{"model": "multi-label image tagger", "dataset": "rendered solids tumbling over patterned floors", "train_examples": 97500, "image_size": 32, "crop_scale_min": 0.8, "horizontal_flip": false, "translate": 0.06, "cutout": 0.25, "arch": "mlp_mixer", "norm": "rmsnorm", "norm_position": "pre", "hidden_act": "relu", "mlp_ratio": 2, "parallel_block": false, "inner_norm": false, "moe": "soft", "num_experts": 16, "moe_every": 2, "expert_mlp_ratio": 0.5, "slots_per_expert": 1, "shared_expert": false, "patch_size": [4, 4], "conv_stem": false, "layers": 8, "width": 384, "num_labels": 47, "mixing": "mixup", "residual_init": "none", "optimizer": "adamw", "learning_rate": 0.0013, "beta1": 0.9, "beta2": 0.95, "eps": 1e-08, "max_grad_norm": 1.0, "sam_rho": 0.05, "max_steps": 8200, "batch_size": 256, "epochs": 21.5, "lr_schedule": "cosine", "final_lr_fraction": 0, "warmup_steps": 410, "weight_decay": 0.3}
Rows from block 4 of a small multi-label image tagger, named by matrix and row number. Rows with one number belong to one neuron. Each number is 50 + 10 x the weight over its row's rms, rounded and kept within 0 to 99. All counts start at 0.
After each neuron's rows are labels from the 100 images, of 14848, where the neuron reaches its highest value: "lies over" is the class under the peak; "top examples" is what is common among them. Only what is clearly more common there than usual is listed. The data: rendered solids tumbling over patterned floors. In brackets: how many of the 100.
# fc1: MLP up (model.blocks.4.mlp.fc1.weight, 768x384), inputs 77-153
# fc2: MLP down (model.blocks.4.mlp.fc2.weight, 384x768, transposed), outputs 77-153

fc1.757:52 36 51 39 42 46 44 37 62 40 47 57 48 48 35 55 46 57 49 54 44 45 38 53 56 45 50 39 49 44 43 48 48 62 45 63 63 50 51 36 64 47 55 52 61 47 70 47 38 49 33 53 65 40 60 59 49 32 35 47 66 46 62 37 43 40 55 53 45 45 45 57 63 60 51 48 48
fc2.757:50 47 41 49 61 39 54 54 61 42 68 48 56 44 56 46 53 57 45 52 63 51 57 57 33 25 50 41 70 45 30 56 48 55 49 53 56 53 27 53 66 49 58 51 33 70 53 51 50 60 57 37 63 64 43 55 41 40 66 41 34 48 42 56 51 46 53 48 57 59 32 33 43 56 42 58 61
lies over: bumpy ball (40)
top examples: bumpy ball (40); largest object: bumpy ball (34); spring (26)

fc1.74:51 46 56 47 38 59 52 41 60 36 50 53 55 37 47 41 57 57 54 47 63 63 64 45 57 65 41 49 49 30 51 47 46 41 48 67 45 46 51 51 56 34 53 51 50 67 41 61 55 56 49 50 56 39 37 57 58 29 43 55 48 64 52 52 56 74 28 52 53 71 54 51 59 56 48 41 51
fc2.74:49 49 56 55 47 39 57 55 46 45 54 48 41 35 36 46 44 54 56 48 59 52 53 47 44 49 33 45 81 51 26 49 31 48 44 46 47 46 46 38 65 39 51 56 21 57 62 59 48 47 49 45 56 52 38 51 46 48 41 36 25 64 35 45 39 58 51 45 46 55 39 40 33 62 41 43 39
lies over: sphere (31)
top examples: light from behind the camera (51); red object (39); sphere (35); egg (26)

fc1.527:52 38 55 44 54 60 58 54 46 43 42 47 51 42 39 33 57 52 69 55 49 51 66 52 47 63 42 39 53 44 37 55 51 34 43 59 56 42 52 38 55 31 51 37 49 70 43 59 58 68 38 55 50 42 35 47 63 20 47 61 52 49 49 58 53 53 35 43 47 70 47 44 47 62 56 37 48
fc2.527:56 41 44 49 38 46 67 49 54 56 63 48 32 41 40 46 59 36 50 62 32 55 37 43 48 39 44 40 84 65 33 44 45 51 44 25 49 39 45 48 63 49 47 37 35 53 56 52 63 55 53 35 52 41 49 57 49 47 48 26 47 64 48 43 50 47 61 61 39 55 46 32 43 70 44 48 44
lies over: sphere (26)
top examples: green object (43); sphere (27); egg (25)

fc1.23:44 49 51 41 53 48 48 47 41 37 48 58 50 42 38 45 73 53 55 64 64 55 46 50 68 48 45 55 77 30 57 50 40 43 48 57 58 51 53 45 50 39 28 40 44 38 56 44 61 61 43 43 57 54 44 53 59 45 35 54 61 60 59 59 26 54 32 34 46 67 50 59 37 49 63 40 49
fc2.23:58 44 45 57 71 65 51 59 60 65 40 62 37 49 53 58 41 41 41 44 28 67 59 54 58 45 40 58 47 58 63 55 61 47 51 54 51 62 60 35 40 74 50 32 58 48 45 52 45 48 39 54 76 52 48 37 71 60 64 34 73 38 54 60 36 43 65 44 40 50 34 29 59 64 62 70 39
lies over: bumpy ball (35)
top examples: purple object (67); its colour: purple (43); bumpy ball (42); largest object: bumpy ball (27)

fc1.312:48 50 57 56 42 51 41 41 54 43 68 58 53 30 51 39 59 55 62 50 50 42 47 40 66 48 52 68 74 54 33 36 37 48 53 50 52 48 44 47 46 38 26 52 36 38 49 59 67 36 35 48 45 61 43 59 54 49 56 63 51 66 47 60 48 64 31 56 50 55 68 56 42 57 49 55 54
fc2.312:68 52 64 45 54 51 41 52 46 79 32 42 44 50 62 45 42 50 58 50 33 42 55 63 54 61 47 48 48 37 67 46 52 46 54 46 52 47 56 58 47 54 57 52 57 55 50 50 57 39 54 49 40 42 40 55 61 48 40 55 45 59 48 39 50 55 55 58 45 33 42 50 49 35 60 62 39
lies over: sphere (25)
top examples: brown object (59); its colour: brown (43); sphere (30); egg (26)

fc1.86:48 43 43 49 45 55 39 45 66 37 41 47 57 60 40 50 64 60 44 74 45 47 35 40 68 54 56 55 52 42 67 46 52 48 48 62 47 45 48 39 55 42 50 45 45 56 54 52 62 41 41 57 67 47 42 63 54 51 55 67 61 64 67 49 37 64 45 49 40 56 60 50 40 38 68 51 51
fc2.86:39 70 41 75 46 52 49 55 68 47 61 52 37 57 48 60 54 55 37 56 58 48 46 43 55 42 49 62 60 49 47 56 69 53 44 49 60 44 39 39 45 63 53 61 59 62 41 46 50 46 57 42 58 58 47 30 43 49 71 34 55 51 57 55 48 49 68 49 32 46 46 48 52 63 53 57 56
lies over: bumpy ball (47)
top examples: bumpy ball (50); largest object: bumpy ball (41)

fc1.481:52 40 63 50 48 47 40 47 70 48 46 43 44 33 47 51 60 48 72 48 54 50 50 55 60 62 43 25 52 47 72 38 43 32 50 56 44 48 48 41 60 56 61 50 46 42 48 50 49 48 58 51 56 58 56 67 45 36 23 71 25 70 53 53 37 75 45 59 44 37 65 64 68 61 48 61 54
fc2.481:55 53 62 53 56 46 28 52 54 43 51 25 46 53 51 51 46 43 44 43 57 36 54 47 61 30 48 39 71 57 51 48 43 52 36 43 54 41 49 34 57 49 50 68 37 53 47 46 54 40 57 41 41 68 35 61 52 35 49 64 34 52 44 59 36 69 51 46 45 64 55 52 52 51 42 57 48
lies over: sphere (25)
top examples: brown object (55); light from behind the camera (53); sphere (34); its colour: brown (33)

fc1.174:75 30 57 35 37 52 18 39 57 49 34 46 51 48 64 50 54 61 64 58 50 53 54 39 61 39 55 38 42 55 63 42 49 50 34 54 54 46 69 44 44 51 57 71 47 47 49 53 52 30 36 49 56 39 61 56 54 45 49 59 62 52 60 30 58 56 45 64 54 55 67 64 44 50 62 54 65
fc2.174:62 47 49 63 39 57 43 54 63 62 45 66 48 55 59 60 47 39 38 41 39 60 55 42 47 50 46 63 35 35 60 61 66 63 63 47 38 44 61 40 51 52 72 54 60 52 45 42 65 40 56 34 67 39 61 48 66 54 51 69 63 47 59 32 47 58 38 56 47 28 48 43 59 48 59 52 51
lies over: cube frame (29)
top examples: brown object (55); cube frame (54); largest object: cube frame (41); its colour: brown (31)

fc1.62:47 45 63 40 51 46 59 48 49 44 60 58 48 51 49 32 67 55 59 46 45 38 36 65 58 52 63 46 48 52 61 51 37 54 36 63 60 54 50 56 66 38 43 46 69 31 60 46 57 53 33 57 49 40 47 62 44 36 41 55 60 57 53 50 39 60 48 55 57 51 33 41 67 53 48 50 50
fc2.62:60 45 57 53 52 60 64 54 59 59 59 72 60 55 46 62 59 54 40 41 49 50 69 55 52 53 43 56 41 37 50 56 58 60 60 45 42 39 41 63 60 60 45 36 48 69 57 42 50 43 50 44 36 66 39 70 48 45 65 38 59 48 68 52 69 40 55 61 52 56 62 47 68 45 53 50 59
lies over: bumpy ball (27)
top examples: white object (79); its colour: white (39); bumpy ball (34)

fc1.278:55 40 62 35 37 43 41 32 64 50 41 51 49 53 34 44 60 57 63 48 54 53 42 38 57 58 44 52 36 55 59 40 52 60 49 42 37 44 57 48 47 52 59 64 44 42 51 56 60 34 36 56 48 33 65 48 47 44 58 77 50 43 60 36 47 48 45 63 51 45 51 57 48 52 51 50 59
fc2.278:58 37 50 59 44 58 62 61 57 64 39 55 39 53 73 55 52 47 44 38 36 58 56 57 37 37 68 54 44 48 48 66 46 77 59 44 39 40 63 37 48 44 66 57 45 52 49 59 76 51 63 38 76 37 55 50 59 59 47 60 55 42 42 41 56 40 50 63 52 35 38 39 50 46 56 52 40
lies over: cube frame (38)
top examples: cube frame (64); largest object: cube frame (50)

fc1.204:53 49 64 25 38 51 37 40 53 44 46 32 50 49 41 46 47 56 64 51 47 38 45 51 60 49 35 41 36 41 45 50 47 46 34 54 53 52 53 46 42 45 50 48 45 41 54 58 32 52 34 49 55 38 57 46 64 37 62 62 64 53 61 31 37 34 40 61 43 43 51 59 44 34 75 44 52
fc2.204:54 49 60 47 31 58 52 51 69 64 42 60 45 57 64 42 58 39 52 45 43 52 47 51 58 38 56 58 51 34 60 63 50 55 46 46 49 43 49 42 58 46 70 58 54 58 47 62 74 46 64 45 52 54 66 52 61 36 64 66 54 70 61 46 36 67 49 73 51 51 58 51 52 38 50 69 53
lies over: cube frame (31)
top examples: cube frame (44); largest object: cube frame (31)

fc1.538:68 41 53 34 31 43 54 55 57 60 35 70 53 58 49 49 51 50 47 58 48 51 53 49 69 56 57 42 35 42 70 48 48 50 35 64 61 50 60 56 48 46 72 52 60 55 57 57 55 29 48 62 63 49 45 62 50 55 52 67 62 60 56 52 39 58 40 52 48 47 51 67 34 36 58 53 49
fc2.538:55 39 51 57 36 59 37 47 52 58 51 62 42 49 36 58 57 56 44 46 46 62 39 53 49 35 60 43 49 50 46 48 29 50 55 56 46 45 56 46 39 36 54 62 47 49 47 57 62 43 56 44 50 42 55 48 56 51 50 54 58 29 39 33 43 31 49 50 53 65 40 43 61 50 49 46 62
lies over: cube frame (33)
top examples: cube frame (52); spring (31); largest object: cube frame (30)

fc1.456:56 57 54 33 42 41 60 52 69 53 41 66 45 71 45 55 47 51 54 55 55 46 44 48 59 59 55 43 28 44 65 37 38 50 49 59 57 49 63 50 58 44 59 50 74 52 68 46 59 39 43 53 53 41 55 60 54 49 54 58 58 51 51 35 35 66 41 58 48 37 46 63 45 35 65 56 52
fc2.456:67 45 63 39 34 50 27 46 56 53 53 66 53 49 41 48 66 58 40 38 57 54 33 56 29 46 50 46 53 44 43 46 38 64 56 48 46 52 57 53 40 38 52 64 47 53 50 63 66 45 48 46 51 52 49 65 49 48 45 49 54 28 42 44 42 32 43 46 61 60 35 37 47 45 52 56 50
lies over: cube frame (40)
top examples: cube frame (63); largest object: cube frame (40); spring (30)

fc1.71:54 46 51 52 44 57 50 55 61 46 46 46 42 39 38 54 57 48 63 45 52 57 63 55 53 73 36 29 49 36 55 30 42 28 49 57 50 42 50 38 66 35 64 42 47 52 49 44 54 48 65 45 60 45 45 55 50 26 20 60 39 56 48 51 46 65 31 51 47 51 56 46 56 76 56 57 56
fc2.71:54 51 56 44 50 43 41 49 60 44 55 35 45 38 41 46 60 41 51 41 56 38 45 50 55 34 37 42 84 57 34 37 46 44 44 41 61 43 42 38 57 46 43 53 37 52 54 47 56 48 53 36 46 54 42 58 43 44 48 51 29 61 48 46 36 61 54 52 45 57 42 39 32 60 49 53 48
lies over: sphere (28)
top examples: brown object (41); sphere (34); dome (28)

fc1.68:52 51 52 48 47 53 49 59 65 34 45 57 57 34 43 39 67 52 54 55 55 57 53 42 65 64 44 48 54 41 35 38 54 31 54 51 40 45 46 33 57 43 52 36 45 68 39 71 55 39 52 53 46 36 53 49 56 38 47 57 51 65 44 32 36 52 32 49 46 56 59 58 45 56 45 54 43
fc2.68:51 51 62 39 58 59 50 74 53 45 43 35 37 49 49 55 49 49 54 51 51 46 54 56 63 46 46 45 58 64 35 55 39 49 49 48 45 44 61 32 49 53 53 47 26 55 43 63 54 52 55 52 67 63 31 50 58 44 66 49 40 56 47 54 34 51 61 44 43 58 37 40 34 54 46 55 42
lies over: sphere (35); egg (31)
top examples: green object (42); egg (37); sphere (37); largest object: egg (27)

fc1.45:48 43 53 40 49 55 51 53 48 56 45 57 53 32 49 52 70 55 58 51 53 62 60 41 57 64 48 53 55 32 51 50 40 44 43 63 36 47 54 42 54 33 50 41 42 56 36 64 54 43 37 61 47 35 43 51 56 39 41 53 57 58 46 44 51 61 27 58 62 66 43 48 49 60 52 43 51
fc2.45:47 49 58 57 62 45 57 60 61 50 59 54 38 41 36 43 55 43 57 50 47 54 64 56 62 53 35 39 66 60 46 56 30 36 39 45 44 37 53 35 62 41 47 37 34 50 47 54 55 46 55 31 57 65 25 59 55 36 56 44 39 67 43 59 32 55 68 55 37 59 43 40 44 64 48 60 31
lies over: sphere (39)
top examples: light from behind the camera (54); sphere (41); largest object: sphere (30); egg (25)